From a checkpoint of a small image denoising model.
Model: arch unet, activation silu.
Training: adamw at rate 0.003, 18000 steps, batches of 96.
Data: 245000 training examples, 7.1 epochs.
Rows from block 3 of a small image denoising model, named by matrix and row number. Rows with one number belong to one channel. Each number is 128 + 24 x the weight over its row's rms, rounded and kept within 0 to 255. All counts start at 0.
After each channel's rows are labels from the 100 images, of 14976, where the channel reaches its highest value: "strongest on" is what is common among them; "lies over" is the class under the peak. Only what is clearly more common there than usual is listed. The data: simulated grey scan slices of phantoms with and without marks. In brackets: how many of the 100, against the usual share in percent.
# convs0: first 3x3 conv (model.enc.1.1.convs.0.weight, 192x192x3x3, each kernel summed), inputs 0-191
# convs1: second 3x3 conv (model.enc.1.1.convs.1.weight, 192x192x3x3, transposed, each kernel summed), outputs 0-191

convs0.186 [136 179 137  96 123 149 123  76 151 115 126 105 119 164 147  72  99  79 147 121 149 109 110 103 130  93 133 139 151 116 154  98 127 163 113 112 123  97 127 111 122 104 145 137 115 171 146 132 129 133 139 132 156 148 120 133 105 106  69 159 145 170 118 137 131  75 135 146 161 112 164 109 118 103 105 129 112 137 149 120 106 166 175 110 110 123 150 133 146  34 130 112 118 102 160 128 116 108 142 115 110  95  80 140 128 117 148 137 134 146 131 123 125 130 101 153  98 115 129 108 129 134 148 116 154  92 110 169 137 125  92 160 118 116 124 141  94  99 180 166 157 110 103 131 104 119 150 117 131 104 118 138 144 135 171 119 102 140 154 151 112 129 177 129 122 151  85 155 134  99 134 105 112 151 111 134 160 100 102 113 158 154 147  97 111  88 131 122  99 129  99 109]
convs1.186 [ 88  78  86 125 155 108 161 142 108 133 146 157 124 106 109 159 126 156 130  96 102  99 145 142  97 158 113 127  95 103 114  91 100  86 117 122 168 141 142 150 127 102 106  66 107 128 144 117 115 151 127 131 125 125 137 153 150 134 148 106 118 138 155 126 133 159 149 145 140 113 154 129 119 148  86 110 128 122 140 102 147  76  85 136 131 121 151 113 108 184 144 127 125  80 113 120 169 146  91 169 133 137 154 101 164 127 133 100  87  84  88 115 132 131 122 122 154 158 110 149 118 132  83 164 111 126 158 119 115  90 111 136 120 116  95 101 115 121 100  70 127 155 165 134 132 124  87 142 141 138 148 112 143 126 159 124  76  83 132 105 125 111 107  87 137 102 123  85 110 166 107 146 116 140 139 112 137 123 126 127 130 114  97 110 129 186 107 135 128  97 150 149]
strongest on: limb (91 vs 24.4)
lies over: organ (74 vs 46.4)

convs0.156 [136  96  97 134 124  91 139 149 138 165 127 100 130 141 109 117 109 129 136 125 150 101 133 135 117 128 123 172 133 141 158 142 111 119 145 196 149 149 139  72 119 100 144 125  90  78  86 122 108 109  90 186 108 143 151 158 115 116 104 113 103 157 129 118 109 154 151 112 115 154 139 142 126 104 105 113 153  97  88 124 111 118  93 115 152 117 130 111  84 115 138 103 116 111  77  97 135 155 139  90 107 159 136 126 169 101 118 109 147 137 143 107 129 106 106 147 162 138  58 164  98  91 112 143 119 146 147  77 155 117  86 161 103 124 106  82 113 114 124 152 131 136 131 123 116  95 135 132 147 178 135 143 127 141 117 161 116  71 145 137  93 106 116  99 156 103 150 114 120 127 111 126 143 103 121 131 103 131 110 162  92 117 128 108 118 173 132 111  98 131 141 101]
convs1.156 [113 130 159 118 143 122  99 110 143  95 139 128 139  90 156  93  94 146 131 130 132 148 146 117 153 140 132 143 104 142 155 111 161 123 131 131 151  65 121 139 113  81  96 134 128 124 160 168 160 134 157 118 126 146 113  84 123 120 179 108 152 155  99 147 146  71 142 106 187 147 112 100 142 118 145  93 152 149 103 140  90  83 123 129  95 141  87  95  83 153 152 136 157 133 145 138 132 136 149 130 167 108  90 104 131 119 144 156  83 118  99 150  93 137 152  72 116 150 156 144 123 133 124 116 138 130 112 197 118 118 142 156  87 145 123 168 124 159 133 115 146 121 136 112 130 115 125 139  96 116 132 125 128  66  87  85 159 121 100 141 118 118 150 141 119 173 111 115 103 126 124 104  92 101 160 137 119 134 103 112 129 125 143 131 113  93 137 136 139 148  94 139]
strongest on: chest (90 vs 24.9)
lies over: soft tissue (98 vs 25.2)

convs0.151 [ 88 174 138  98 123 135 123 171 131 141 118 126 140 133 115  94 116 112 109 122 157 121 138 130 135 163 109 106 132 131 113 105  89 134  87 111 138 100 100 115 147 130 148 147 153 126 128 133 106 136 120 115 126 110 152 138 107 132  87  67 134 132 133 115 155 143 133 130 112 107 151 133 144 107 132 107  91  90 137 120 114 135 127 103 129 110 104 147 116 117 128  50 165 127 145 141 151 146 100  91  62  99 106 148 146 131 151 127 117 146 111 107 113 102 150 163  98 150 141 138 136 102 102  83 108 121 105 132 105 160 127 140  79  86 132 147  45  85 134 135 116 122  65 117  69 106 133 104 106 111 128 131 132 108 103 154 101 133 102 156 140 117 107 126  93 123  83 124 160  92 110 153 114 117  97 143 131 116 145 108 153 126 136 115 136 114 109  94 116 140 140  62]
convs1.151 [124 141 139 130 120 110 171 117 107 118 142 153 127  90 137 141 152 199 141  84 123  95 121 153 126 137 138 106 171 111 144  88  80 101 150 140 151 163 119 133  95 135 115 129 126 134 118  99 141 125 153 127 146 128  91 119 140 121 152 127 103 123 144 137 114 117 136 129 133 173 151  88 116 135 147 171 110 123  91 105 116 160 148 175 137 128 164 139 142 165 121 197 100 155 131 100 113  81 138 139 125 111 192 123 119 117 137 143 163 126 174 125 139 159 161 151 174  64 116  96 119 153 121 147 150  98 107  69 134 141 121 110  97 148 126 130 100 143 140 128 161 120 180 135 146 138 117 138 113 106 168 147 144 177 174 147 121 117 153 148 149 138 144 123 136 150 170 154 113 131 127 124 106 128 149 133 145 144 140 116 134 110 154  85 117 145 136 154 139  96 107 119]
strongest on: chest (55 vs 24.9)
lies over: lung or cavity (81 vs 19)

convs0.182 [162 102 138 158 111 120 127 123 136 108 163 148 137 127 136 131 171 116 105 119 131 101 135 133 104 127 113 119 151 150  94  71  90 118 109 141 165 133 125 149 101 109 156 119 149 104 128 101  86 118 134 124 165 107 122 106 116 129 140 139 121 141 118  93 107 141 147 135 103 155 150 110 154 105 147  91  65 138 118  97 125 131 103 136 118 122 155 118 147 102 117 126 176 128  91 107 100 113  73 133 119 141 133 126 147 123  84 125 163 171 128 115  79 100 120 138 183  86 108 106 130 124 136 107 159 160 152  85 138 130 121 140  79 170 121 124 157 100  96 110 164 112 142 106 127  84 110 171 130  97 122  96 120 154  91 115 139 112 170  74 123 127 148 132 132 113 109 102 117 163 154 131 145 138  99 121 131  99 109 147  93 118 122  92 134 103 149  66 122 146 134  86]
convs1.182 [102 138 180 115 156 106 124 109 143 121 135 112 159 101 126 150 145 143 126 114  96 128 151  85 147 113 142 153 148 122 158 135 159  92 132 113  66 102 175 132  93 122 126 126 157 165 135 137 110 145 108 115 124 140 138 150  98  85 123 102 113  95  88 144  98 125 139 115  98 129 130 111 112  83 111 159 101 130 164 129 108  75 140 126 184  87  86 134 182 150 106 128 135 120 133 123  91 102 161 101 137 111 119 128 113 135 124 131 158 135 150 157 150 132 158 114 128 110 113 132 135 113 118 108 139 121 148 153 120 115 159 101 153  86 124 134 123 149 190 129  91 157  94 140 137 108 168 107 137 125 152 111 116 113 147 124 113 158  72 123  88 154  95 121  96 140 136 149 129 110 146 107 178 103 112 120  98 146 145 129 132  76  86 129  86 169 107 113 121 115 126 156]
strongest on: limb (90 vs 24.4)
lies over: bone (67 vs 7)

convs0.102 [108 119 131 129 158 146 125 114 124 110 115 118 121 138 161 144 132 146 125 103 136  59 177 104 120 101 105 134 131 152 102 142 110 115 118 129 100 118 137 171 130 100 105  75 157 103 118 116  97 178 149 117  90 104 132 133 136  64 132 123 129 116  90 111 102 124 143 145 120 126 118 134 131 146 167  94 135 151  97 152  75 111  99 136 167 133 110 138 108 172 144  99 113 143  88 130 126 134 168 141 127 144 164  79  90 172 116 114 104  89 169 114 154 121 135 102 145 132 174 121 123 124 114 117 129 143 132 137 168 137 133 129 145  99 161  83 173 156 127 123 156 144 147 157 131 111 119 197 143 152 135 112 115 181 141 139 163  91 110 110 136 142 136  84 121 135 145 136 136 136 119 118 106 110 127 129  97 157 160 144 119 117 129 125 136 162 135 119  85 177  98 119]
convs1.102 [165 107 119 122 109 130 141 108 137 156 140 125 120 132  65  97  93 108 127 109 137 136 163 151 173 161  84 154 134 115 125 114 191 155 108 122 124 129  78 147 120 110 126 171  71 153 165 142 103 106 137 125 153  88 125 130 129 144  50 118 136 125 171 106 134  84  93 120 142 142 138 116 127 126 111 147  91 127 115  85 114 138 129 116  92 137 108 124 161 133 149 113 151 159 141  97 159 128 141 107 146  42 154 113 146 106 120 149  86 165 125 170 117  84 126 111 130 156 126 147 152 139 123 120 132 140 110 131 122 117 146 134 150  90  97 147 111 103 130 142 124 120  98 127 120  85 129 190 107 119 153 128 109 143 119 137 120 101 136 119 148 163 143 128 155 181 121 100 169 158 105 144  87 112 136 131 108 115 118 141 134 125 141 122 145 123 125 134 136 130 137 116]
strongest on: head (57 vs 25.4)
lies over: lung or cavity (47 vs 19)

convs0.113 [109 149  79 148  95 107 126 131 126 111 157 150 126 114 141 107 170 172 151 106 105 149 111  94 105 152 111 138 177 151 147 191 136 132 106 195 141 125  69 142 125  97 149 130 135 129 131 132 136 147 124 127 137 113 105 185 108 143 136  91 104 172 133 127 131  81  60 137 129 130 131 109 122 145 141 145 139  97 119  92  89 151 136  90 136 144 114 108 103 105 124 153 171 152 154 121 117 116 129 138 180 110 103 106 114 109 160 109 166 151 118 129 164 113 136 112 142 137 121  94  90 126  92 100 118 140  97 131 145 107 118 148 111 132 115 105 146 128  97 109 102 128 129 106 142 128 114 159 131 131 136 142 120 147 172 131 151 126 164 146 128 112 142 124 108 155  71 112  90 132 125 102 121 113 142 137 106 132 139 119 141  51 119 116 124 126 162 136 141 181 121 105]
convs1.113 [151 150 126 110 115 101 132 111 167 147  81  87 157 138  74 119 114 130 115 128 144 103  96 127 142  95 134 111 112 166  97 111 145 115 140 126  88  79 164 136 141 118 112 149 122 145 143 151 111 108 119 100 128 131 111 127 117 139  92 153 142 139  91 129 144 160 135 135 138 110 139 126 151 124 141 126 110 146 162 153 119 108 106  85 142  99 120  79 101 121 103 147 161 146 158 140 105 118 116 123 163 110 146 172  91 184 104 105 108 144 116 133  84 141 114 139 115 141 120  63 168 115 172 105 111  69 173  99 138 170 122 131 117 123 112 156 109 165 146 134 107  86  99 144 137  73 149  90 143 145 137 144 156 113 104 101 138 108 103 157 132 119 136 124 150 101 162 125 110 133 129 124  93  93 112 115 143 109 161 161 146 111 128 160 104 137 155  95  87 148 131 113]
strongest on: belly (67 vs 25.4)
lies over: bone (30 vs 7)

convs0.95 [112 118 151 144 101 146 111 144  86 191 131 132 168  74 118 128 115 141 139 111 145 122 134 103 101 112 114  96 178 108 113 137 101 135 128 136 141 167  96  67 173 159 144 157 135 152 125 156 135 114 138 118 103 129 128 134 149 142  96 139  81 132 142 145 126 139 106 141 134 130 136 116  93 160 122 142 121 140 127 130 169 120  91 118 140 154  98 110 153 122 148  97 165 102 159  91 166 152 104 102 156 138 109 175 107 116 121 115 158 129 125 128 130 131 106 161 110 141 132 116 101 108 179 125  93 126 115 128 127 137 110 123 163 103 119 138 112 120 158 113 136 113 137  85 163 143  96 146 152 155 117 140 125 127 128 132 117 110 139 111 131  97 154 131 164 179 186 138 102  88 161 113 122 111 138 167 122 145 136 113 135  36 136 126 154 165 108 140 103 140 148 171]
convs1.95 [136 154  70 102 116 151 165 131 102  99 114 121 121 163 152 135 124  82 104 106 169 131 139 119  90 129  83 120 112 133 116 117  87 118 113 120  84 131 161 139 126  93 130 128 124  67 148  81 163 130 142 117 103 104 139 157 128 121 143 138 137 127 126 154 156 153 136 125 112 126 109 133 144 132 146 122 126 128 116 121 117 137 104 134 159  94 130 118 177 147 109 123 104 118  97 188 111 123 146 122 117 125 166 136 170  96 115  90 159 160 133 128 147 117 105 148 138 101 125  90 170 155 122 122 111 131 119 104  83 137 112 163 114 126 128 112 164 111 109 105 198  98 127 160 109 151 114  79 128 113 125  91 155 117 102 170 140 119 126 126 118 110 162 136  88 151  90 133 114 123  85 129 151 181 162 143 162  94 114 122 167 164 158 154 134 105 129 104 135 142 116 109]
strongest on: chest (97 vs 24.9)
lies over: soft tissue (67 vs 25.2); bone (31 vs 7)

convs0.0 [132  96  94 122 143 129  94 136 150  92 123 127 130 148 144 106 150 155 125 102 155 125 115 135  77 131  67 111 140 158 138 106 143 100 123 172 152 132 116 117  92 116 133 160 140 130 155 118 121 120 119 122 154 147 141 154 139 127 141 126 158 163  97 134  90 155 164  87 153 123 137 112 148 115 118 116 148 134 157 146  59 123 145 120 114  87 155 113 126 145 131 128 141  92 108 141  91 104 150 151 118 111 111 161 121 113 126 133 140 143 142 118 130 120 143  87 110 170  91  84 135 150 153 128 118 147  94 171 139 126 109  91 146 123 131 146 129  97 131 114 181 145 155  53 124 117 134 141 131  85 125  70 128 129 151 119 109 113 154 142 106 132 160 107 182 103 109 184 117 143  91 128 129 104 132 165 143 120 130 127 174 133 137 172 140 110  97 115 162 117  92  89]
convs1.0 [107 112 139 126 135 112 143 142 108 173  91 134 116 109  79 136 101 106 131 131 115 130 149  82 127  96 158 129  96 166 114 120 111 125 119 153  96 119 130 141 164 118 139 118 135 139 153 118 161  93 148 102 139  94 104 119 112 173 123 113 102 119 120  98 156 129 126 122 154 112 124 133  86 116 130 129 114 111 108 133 181 135  96 121 160 108 118 139 168  94 144 115  91 140 178 102 127 152  72 130 127 104 110 101 121 128 127 102 137 136 137 153 114 166 174  98 142 133 117 150 132  72 108 130 122 144 166  67 107 128 132 127 110 107 131  96 104 109  88 158  66 115 113 134 151 129 116 148 102 121 101 138 101 116 150 125 118 162  64 132 135 118 136 147  97 106 103  66 100 100 162 164 160 123 122 126 109  97 170 109  80 114 141 124 134 151 138 128 144 103 157 141]
strongest on: head (67 vs 25.4)
lies over: organ (73 vs 46.4)

convs0.11 [148 137 123 112 101 116  96 124 129 138 114 160  91 130 115 102 140 156 158 152 147 141 128 168 107 141 129 108 107  78 113 171 114 124 127 161 127 129 151 138 131 161 137 126 112 123 121 162 148 111 106 119 184 120 123 141 109 148 135  78  87 127 156 121  79 136 168 113  70 138 142 117 179 139 155 158 120 112 134 180 103 172  95 135 184 125 139 176 100 160 137  94 131 126 119  60 106 111  81 130 115 135 117 113 150 137 106 115 157 123 154 145 109 135 183 110 149 132 105 151 130 137 135 111 133 124 153  98 137 138 176 102 116 140 150 124 152 147  82 178 159 132 127 130 105 110 106 125 121 133 108 123 113 154 141 135 117 106 139 146 133 112 105 113 176  75 111 149 159 119 125 130 112  64 117 134 113 117 137 131 109 113 141 110 160 102 116 107 157 129 143 144]
convs1.11 [126 168 146 115 127 145 129 115 119  87 139  93 120 157 159 118 128  64 133 144 172 135 176 116 110 109  97 106 123 133 101 144 132 116 112 131 115 111 140 143 129  68 113 124 103 113 114  90 118 122 138 125 102 130 100  92 149 120 132 129 140 144  95 175  94  78  94 122 105  93 122 110 133 150  78 121 148 192 137 117 133 106 104 120 123 165 131 106 118 102 107 120 147 130 102 163 170 107 140 119 117 130 128 119 128 162 139 126 134 106 135 107 137 124 105  95  91 149 113 119 115 127 110 184 122 125 105 131 109 137  91 153 107 115 141 152 125  93 115  80 164 102 148 176  93 174 120 114 127 104 173  79 145 113 153 141 123 138 119 117 133 162 169 133  98 165  90 149 165 138  89 119 136 155 136 170 140 158 107 135 144 104 153 157 104 132 155 122 115 123  91 123]
strongest on: chest (100 vs 24.9)
lies over: soft tissue (98 vs 25.2)

convs0.123 [ 95 162 104 121 132 100 128 117 124 155 152  77  97 160 100 102 113 129 142 133  96 137 119 132 142 106  87 171 164 108  86 144 126  64 112  82 156 148 153  85 109 138 116 137 158 121 167 122 116 142 143  92 170 142 128 138 147 119 148 141 140 110 123 129 137 107 107 103 132 153 153  79 154 104 112 131 141 141 157 115 106 127 127 105 139 127 122 110 127 139  93 124 158 113 122 121 129 104 162 144 151  35 119 139 152 113 110 173 144 133 159 120 100 140 143 134 164 123 128  52 111 135 137 111  69 122 130 139 126 118 152 143 162 116 131 132 122 110 162 101 120 123  85 137 136 143 116 103 154  96 122  89 127 139 139 140 138 136 175 167  99 131 148 115 132 163 116 143  90 165 135 146 143 160 121 142 148 155 105 131 142 119  71 130 146 117 130 118 129 119 168 122]
convs1.123 [123 124 124 113 106 151 148 130 112  93 126 131 107  85 134 114 106 100  86 148 110 103 150 137  97 146 116 140 102 151 160 134 109 115 123 115 143 112 108 125 149 116 121 114 114 138 100 130 144 137 113 133 116 118 103 135 120 125 104 112  79 118 123 128 123 118 115 111 101 121 117 137 118  75 167 135 116  88 133  92  65  96 120  95 105  91 118 143 110  76 125 135 126 114 123 107 125 101  72 136 136 106  71 137 158  96  91  41 122 104  98 102 129 102  91 161 102 134  93 126 140 116 117  94 106 116 137  94 118 110  85 134 100 123 120 113 157 147  99 102  83 122 109  94 118 114 123 130  94 123  92 151 149 114 127 103 127 122 112 119 137 140 106 123  54 147 115  92 141  96  96  90 134  97 123  99 112  86 150 110 149 113 152  97 111 129 142 132  85 138  91 134]
strongest on: belly (100 vs 25.4)
lies over: soft tissue (100 vs 25.2)

convs0.133 [111 108 152 117 147  81 118  92 134 165 124  97 143  92 140  93 134 129 134 132 159  78 105 118 149 166 126 101 101 140 113 149 109 122 151  72 116 130 135  46 109 143 130 168 123 139 105 134 144 176  75 123 159 105 155 121 119 147 132 117 138 116  95 108 144 154  81 137 142 130 110 166 121 128 115 122 127 128 144 147 140 113 140 136 148 148  96  98 158 148 148 105 112 116  94 123 132  87 157 138  99 150 106 121  67  98 144 144 148 121 136 139 106  86 132 160 109 126  92 131  80 113 138 139 124 118 125 122  97 132 162 161 157 102 104  78 157 130 126  90 151 107  84 129 147 121 150 167 180 111 137 146 117 132 132 152 151 110 143 141 112 107 113  70 149 132 169 116  96 131 119 104 139 114 110 103 123 124 103 127 147 122 140  66 146 139 132 110 123 139 138 129]
convs1.133 [138 145  93 114  75 128 131 159 154  75 123  84 126 162 130 125 149 131 129 132 133 126 117 132 155 143 112 151 105 128 128 140 105 139 116  95 147 121 162 169 168 158 106 123  87 136 146 118  68 132 106 130 145  94  99 104 139 148 128 153 107 121 140 174 111  98 105 122  65 108 119 125 154 152 138 113 110 125 158  85 119 140 129  95 115 146 131 147 133 110  89 123 147 152 142 171 179 159  88 127 116  56 121 153 136 140 158 102 119  83 126  97 138 132 122 114 137 140 152 132 196 164 123 147 111 136 131  89 128 104 100  93 145 115 143 159 174 136 140 112 137 111 116 106 132 156  87 136 141  95 116 118 127 120 104 108 115 116 132 123 142 104 122 145  98 133  77 108 138 108 105 101 102 115 120 182 119  84  87 125 132 127 106 158 118 112 117 127  98 117 111 123]
strongest on: chest (73 vs 24.9)
lies over: bone (33 vs 7)

convs0.48 [135 157 124 162 106 130 106 108 119 136 151 101 139 109 132 144 122 133 137 161 148  73 139 156 138 113  97 153 165 144 117 136 178 129  59 154 141 120 147 136 138 155 103 106 156 138 126 124 135 157 146 115 108  91 144 159 132 127 130 110 142 152 153 117 101 152 123  90 120 144 162 126 138 118 109  63 117 174 129 135 109 136 138  54 142 134 131  65 110  93 131 130 113 123 173 155  95 105 113 135 155 102  82 150 156 157  97 130 143 157  90 110 135 135 113 124 137 131  87 129 140 113 124 113  77 139 144  98 171 115  90 114 114 137 128 127 145 125 132 174  87 132 121 112 115 129  91 109  94 114 133 127 136 147 162 136 137 133 153 146 128 107 153 109 102  96  61 100 103 151  92 130 154 120 140 149  96 114 140 153 128 120 130 139 149 119 111 133 155 158 129  74]
convs1.48 [112  99 124 126  55 107  90 166 122 129  97 109 163 143 152 104 127  70 130 159 123 130 107 121  77 128 158 116 100 118 138 162 109 116 137  94 128 122 101 166 113 139 116 148 121 105  82 121 121 103 119 123 151 131 100 136 167 134 150 123 102 137 156 103 115 173 129 116 152  97 117 142 114 150  79 161 146 128 121 115 132 127 125  58 156 151  97 134 159 107  92 143 136  70 126 137 153 155  91 158 103 106 119  81  86 158 142 139 132 121 162 125 121 140  62 165 104 166 124 109 132 148 138 113  92 121 135 132  90 109 143 124 122 142 116 134 150 110 132  93 145 102 110 125 149 143  93 125 154 164 101 119 131 132 103  63 158 116 136 140 139 107 149 134 134  98 119 109 137  89 146 137 129 120 116 107 181 106 135 128 142 140 131 139 108 115 123 108 132 134 136  90]
strongest on: chest (65 vs 24.9)
lies over: lung or cavity (49 vs 19); bone (26 vs 7)

convs0.30 [122 143 126 133 135 109 113 101 106 156 129 142 101 126 106  98 134 142 105 129 177 124  89 125 118 134 124 110 157 164 139 113  90 101 137 125 114 114 122  93 112 117 148 106 122 146 102 116 107 126 124  77 134 144 117 113 118 122 106 113 112 140 100 108 123 109 110 113 135  83 154 128 147 135 136 135 116 119 127 109 109 150 144  85 149 119 142  77 133  70 137  81 121 117 128 105  60 105 114 118 100 125  83 136 145 112 127 140 177 121  91 139  86  63 112 179 126 134 115  68 125  86 130 120 145 105  77 116 152 119 131 131 121 138 117 103 146 127 112 158 124 102  90 125 136  99 133 105 156  76  71 148 123 122 128 108 108 114 171 164 101  91 135 149 105 152  87 104 113 109 103 122 113 138  73 145  91 113  86 140 106 143 115  80 134 104 123 106 119 125 119 130]
convs1.30 [159 130 118  97 140 128 114 143 165  67 129 160 139 124 171 120 156 134 136 122 122 114 153 123 146  93 146 130 148 104 121 130 135 152 135 108 184 113  94 160 134 136 131 152 123 128 100 162 127 163 143 151 116 138 134 109 134  90 154 149 144 158 156 128 103 140 128  96 112 120 128 104 147 130 123 160 137 113 128 153 122 124  90 103  58 145  96 107  76 166 133 174 150 104 128 174 159 147 143 139 122 137 147 146 130 165 146 148 105 147 172 108 135 133  94 120 149 119 142 161  73 156 103 161 138 108  77 159 128  79 100 143 101 131 143 191 140 151 169 101 171 189 154 119 152 136  98 136 120 148 132 101 129 155  96 133 159 112 115 148 128 169 107 129 134 138  97 164 137 141 118 119 111 152 126 126 137 149 102 117 140 114 121 142 101 122 130 134 174 128 115 136]
strongest on: belly (66 vs 25.4)
lies over: bone (98 vs 7)

convs0.146 [121 126 113 119 157 134 143 112  95 140 138  62  65 123  96 103  88 149  41 124  48 156 107 113 137 142 123 131  98  62 122 130 123 121 103 111 125 104 136 119  86 145 122 134 107 114 144 114  94 117 106 117 149 144 133 122  78 140 126 131 151 124 119 127 128 105 134  70 129  98 114  21 122  84 102 120 139 136 126 134 139 134 156 135 137 130 153 110 129 150 101 112  99  95 124 134 122 116 124 116  86  70 122 127 131 135  83 166 110 163 133  66 112 123 106 167 148 117 125 111 100 147 132 132 129 121 114 133 112  79 149 127 116 118 133 114 120 125 129 104 122 128  98 112  96 151 146  84 110 132 131 129 102 115 136 142 117 129 158 136  91 135 118 148 138 131 142 117 124 126 110 136 116 133 121 123 125 135 123 122 127 114  87 144 119 109 109  92 132 135 128 107]
convs1.146 [137 122 152 117  89 131  74 135 145  95 102 110 112  90 145 108 144  58  90  97 131  92 117 146 102  96 144 129 105 134 141 139 123 114 134 134 145 130 113 113 150  81 143 121 110 132 122 124 113 141 118 157  98  91 122 117 130 101 144 140  90 127 125 131 107 175 131 110 115 167 120 103 105  84 129 107 124  83 117 119  94 128  88 133 136  86  99 136 108 117 161 119 129 123 107 108  99 120 122 121 148 126  81 129 164 111  98  41 165 126 156 152 164 115 133 175 104 112  92 149 146  77 112  97 123 144 147 121 130 135  97 104 134 112 124 142 116  83 124 135 137 138 159 128 139 112  94 177 124 110 105 130 130 133 122 107 117 126  85 115 120 146 131  92  41 136  98 138 129 144 122 116 137 108 155 110 106  97 145 103 131 125 160 113 145 131 124 136  96 122  95 109]
strongest on: head (81 vs 25.4)
lies over: organ (96 vs 46.4)

convs0.57 [131  93 127 152 145 102  93 124 153 161 151 139 143 147 135 154 116 123  65 121 130 122  95 142  89 128 102 136 144 123 133 133  96 118  84 114 114 151 141 126 135  89 102 144 162 137 142 121 117 145 135 140 170 131 124 133 146 147 158  97  96 126 129 127 152 196  78 107 109 150 144 130 145 118  76 115 131 112 139 113 129 110 131 129 122 147 141 105 120  98 171 127 146 125 192 105 107 144 116 189 107 119  80 146 108 164  96 107 100 125 156 115 125 105 139 163 124 142 157 140  98 110 100 119 114 105 141 129 131 104 119 182  88 109 137  86 138  96 148 131 109 133 122  85  54 157 124 121 139 120 119 131 116 151 135 114 105 121 153 150 105 139 139 114 125 118  82 112 151 175 119 134 117  89 148 132 149 135 138 137 168  92 161 105 128  57 150 119 132 140 116 137]
convs1.57 [ 78 151 107  61 108 132 147 118 129 114 119 108 115 129 133 144 105 133 132 116 119 169  97 136  93 113 161 141 138 115 149 139 128 105 106  85 105  74 134 122 139 125 140 122  95 111 195 149 122 127 129 101 145 102 125 128 141 161 116 136 116 163 144 181 178 108 141 137  93 127  98  99 145 144 116 177 100 152 125 111 135 111 147 132 140 124 154 111 141 121 120 128 179 141 121 154 124 125 139 137 156 117 136 160 121 113 158 123 151 172 127 156 144 144 112 115 128 120 137  62 103 161 121 177  99  82 149 103 139 140 128 102 128 108 161 113 155 115 144 145 153 119 138 132 182 131 141 169 161 113 147 146 164 124 131 166  87  90  92 142 146 123  91 131 113 166 116 119 126 138 117 199 135 106 139 114 139 132 152 142 113 114 156  98 112 124 142 103 119 109 132  74]
strongest on: belly (81 vs 25.4)
lies over: soft tissue (94 vs 25.2)

convs0.162 [ 83 123  96 112  99 123 128 108 147 161  85 146 155 129 117 140  89 165 128 148 173 159 141 117 128 128 117 138 148 134 121 162 171 116 117 143 122 151 127 136 131 128 119 101 186 142 107 119 162 107 150 128 108  79  95 136 119 135  71 112 122  81 114 117 122 149 142 104 118 130 156 124 138  86 106 113 128 135  83  90 138  93 122 134 185 134  84 146 156 103 146 147  89 138 146  37 130 117 117  65  82 101 131 122 145 117 153 105 135 140 138 152 131 158 157 113 167  86 123 137 130  97 134 116 127 151 129 150  99 109 120 155 117 103 129 133 125 146 129 145 120  93 134 106 115 106 125 117  89 120 125 130 130 156 126 147 124  79 133 127 111 109 126 153 155 104 134  97 108  89  96  91 115 141 112 136 114 128 152 128 113  88 109 105 119 142  97  91 168 153 122 129]
convs1.162 [155 116 114 136 127 130 137 139 115 101 155 117 139 121 163 103 142 103 129 117 146 110  94 154 106 133 114 131 133 122 101 144 146 162 123 130 145 145 135 128 140 133 121 134  98 143 160 118 114 123  90 107 175 166 167 126 133 133 145 142 196 130 175  98 124  98 142 122 126 146 132 175 156 144  93 153 158 116  91 119 140 112  75 117 121 187 129 159 101 108 118  99 115 129  96 193 154 157 100 164 127 122 125 134 172 147 160 145 147 128  74 112 123 130 114 157 157 134 172 118 140 130 127 145 164 154 121 105 144 110 108  84 112 124 118 132 108 123 112 139 133 152 137 157 117 195 138  90 136 154 120 114 138 118  99 107 130 133 114 151 151  82  80 163 117 116 143 130 151 157 129 137 146 136 161 132 114 136 138 124  97 113 105 164 179 119 144 174  97 102 178 154]
strongest on: chest (79 vs 24.9)
lies over: organ (79 vs 46.4)